config.yaml
arch: "tc_resnet"
model: "sound classifier"
dataset: "struck, bounced, scraped and rolled objects made by modal synthesis"
train_examples: 78125
gain_aug_db: 10
time_shift_ms: 50
n_mels: 40
hop_length: 160
input: "mfcc"
spec_augment: true
win_length: 400
targets: ["size"]
num_classes: 3
norm: "groupnorm"
activation: "relu"
weight_standardization: false
depths: [5, 5, 5]
kernel_size: 5
stem: "single"
dropout: 0.1
widths: [128, 128, 128]
mixing: "mixup"
loss: "cross_entropy"
init: "trunc_normal_002"
residual_init: "none"
optimizer: "adamw"
lr: 0.0033
beta1: 0.9
beta2: 0.98
eps: 1e-08
grad_clip: 5.0
steps: 32500
batch_size: 128
epochs: 53.2
lr_schedule: "linear"
final_lr_fraction: 0
warmup_steps: 1620
weight_decay: 0.07
Rows from block 6 of a small sound classifier, named by matrix and row number. Rows with one number belong to one channel. Each number is 500 + 25 x the weight over its row's rms, rounded and kept within 0 to 999. All counts start at 0. Numbers have three digits each. After the name is the row's rms in percent of the matrix's.
After each channel's rows are labels from the 100 clips, of 14976, where the channel reaches its highest value: "responds to" is what is common among them. Only what is clearly more common there than usual is listed. The data: struck, bounced, scraped and rolled objects made by modal synthesis. In brackets: how many of the 100.
# convs0: first width-5 conv (model.blocks.6.convs.0.weight, 128x128x5, each kernel summed), inputs 0-127
# convs1: second width-5 conv (model.blocks.6.convs.1.weight, 128x128x5, transposed, each kernel summed), outputs 0-127

convs0.46 071:471530472481518458544531545509511558460468488483566533473475505501502492512489491489488468470490495516504459474512485469523536433485499491494502498470540493504501506495510466506516528503512481521484507519487495491463510527476512461471452460513519511471491503486571543526545536497485528502474494518526488517531514509512463501494527494521514520493537513543506504461504491488502509481468
convs1.46 079:501556461522553521479463523513476467497476479512484527518509507480512500530546523502466527526495537498524528544469529527525492530498513526491508495533557525500531496488473462521464499503533518496532495511454498520498501521488521508536496501498503483456451527457447498492510532522475507517498476478501511498494501513520545486479472507534513515526501470480490465473500505551529558516485
responds to: medium (97); one hit (93)

convs0.109 069:519502518495518516513507521525509453499511510517562493524522487514507538480519563471520464505502485482491510471527535459520518472533546514458512533516539476498509476467499474467555484499486489512515505532492517491536528484479514504484482468502470494541536469469535515520465509517546536466466530504491526509526469537494468483540496466503525520527506522502507518531483496518550503529498
convs1.109 114:473468512526465495514501509525516513490521517452499506515523487505492522517479511476508486494489520499514477489502498499511508505498526502487515488526557542526482469448510505517460514525540488457468491492492503481460477500492453469479490490523431505473481527485516511539544492518466483556476465516479449493468521542513471513445462527505509452479493533502467488494491503519526550527475
responds to: medium (100); rubber-like damping (50); mains hum (30)

convs0.122 102:497482504499515478522517509532529551464488499456558482470518496524546519458546496482508527514523502468514529495530499525486529505461508513522542533500467490502502506476521534536512539463468536492480489502535498477508495512487484506513517492514471542468518494452497496513527490503488498487519456489516466502491504476488525482431487510477456544517537501500445470489460530465499524508497
convs1.122 097:508485492493466493516460518493518441476501483490513505518483500464486518519517520496475492521485479443493460484510504511501506511500457504488504507506501488505495492499512473436484421513500462505479536467482474484483551524492475484463474448512487439484473484501516526479488505493487514491432524517455496490492493514499485448506496458453514497482480530446528504520500454485498500530483
responds to: medium (100); one hit (58)

convs0.105 073:520494525532551510507496518501477521544562520532530498510477525517518487511477483472468515525525492512505510544478536529544463553544519476499490486488574470486514517501521539501516514540509521515493484533536502497446532504495515493463513503549505507500507475555478525532525493503511534465489526491504513538502472538509496502508510478503518441485513517505520525510500511474521494506529
convs1.105 103:487494515539496530494496512546478506517520544494515513509501466476512500489446502494483483510496487449491465518526495516487479515488455476498466499531573545523515507500536514497473506528564484462470489488489506504468490512501486494499485503537459504464489526485532511543553503524472500557498459509516474490481527520497496530460480525521495458474487547494494468496480516516511548535494
responds to: medium (99); one hit (79)

convs0.97 092:502449507505482510516513505513512489513545507515505506501505504505528522506551537508513501493504510478544588483514506520539524533556482506520515510507507519527501509499517475500495513531541503480497548500488495465518493456474536521488488451504512505498505500540494504541528504481486503526513543515495550502457482521510519462560515449477541532476496501469512449504519503477482456526505
convs1.97 101:486454509507446491494509490478520442496513485490512494489490481491490503493487494494517485484484508489495470496501499494487482512495510509491501482495569545519504502494486483467469470506547473483493502491490502472467469480488467476489460476477450487492480523479493495506538411524470483556457458467505465503487525500493494500454471489492506473463489512483445498489477469534519557515454
responds to: one hit (95); rubber-like damping (70)

convs0.77 067:489516530496521503521495519520504536479499528463473470499500513445465504514499499518488493487485521522510484488479501475486499480494523521519502505505535488459472466537454484492513522506538490528507542489497483503516518490492525524499454472530541523562561470532509517488421482556538502494548497511513488505553517535536544524499488541527525516487490512493509493472493521506465490482517
convs1.77 111:505542473526562529486509490475463477512476470522506478489495509474479488466470466508530495482475497531494472524487513487481470494498532506474475481509545525497504491499477480474453493476540483495493486488465526514491452511515484494485494503495514489487491482482482479518527449533469444536482463484522486504508506508484510502462472528557537486479505486502497492443505507553549571477504
responds to: one hit (88); rubber-like damping (61)

convs0.114 102:538459525526469524501501487512500534535562506523499491514471515480547489535505466503470551536471512520513540518518500524493495530523501527522508546527549504499539518522529527537507541540518535517479469469478451503484506517483504485502462458561534535506502526511526507500511525522501517508511508523497504545511514468485514479501495487457532531480497484476487509481517545510500509485521
convs1.114 106:478556517534555555540535533518467437509522520502523531524477515469489539504478523483474491499490487514487483489548477507475535486473505521465507493512497496506490520513554476455489444489523479479456453470482484485514486471436461490474505509503494454467463500485493534483499472490492493493487489470503497490500497534511517489486471500505534488508511548504512511535492495496527520494505
responds to: medium (100); one hit (75)

convs0.107 089:468506528484527478486483521529471509489495511467538500473507467539508494447510510479506505500514485480463520468532474486488526431437502495518524529497502496503502499499530507493536515414496511490500519508522510495513522473493517490513469478527494519503527504410546515535469467507508528482504457487519455508489500458492508495468486475485471503505507485510499495459472482464466502488474
convs1.107 079:498502498521505537506497490502514465505496492490490445512484473497518508474488454481554523530491495535494487510477518496475473477488517498483492492502524512515497498491501505430431444517543498501503508494488509519463499545487486486472492495493472446466477501460481489535532455520477490554453512476495510497494509507513495490481470523504536495439491516466476497491503497555525573503496
responds to: medium (84); one hit (45)

convs0.100 147:531515508498517506521529504500501491493496511506485491535493540500530518541506499509493489539518502505510512521541521548503520550526519502538510522526517523512534558552519525468495472553552512501500497468512486512496523524480493473516476492513531472480517505546532499536507493501484553529462547513486539528494473482505477463539511507473546507470464514508561535488532484516478487482478
convs1.100 107:491452500524471513506497515478516450511492478520481468521491475490485498509462474492520508513490497478494519495515489511482485488517484530534468500503543513545488510514513516481505438507552499494479496494476497531458493491500502518448486490508506455505509521478470505533530423511485490563496476504520488468510527477489545517482505490487485516496484475422452476490501468526528545461468
responds to: one hit (100); small (97)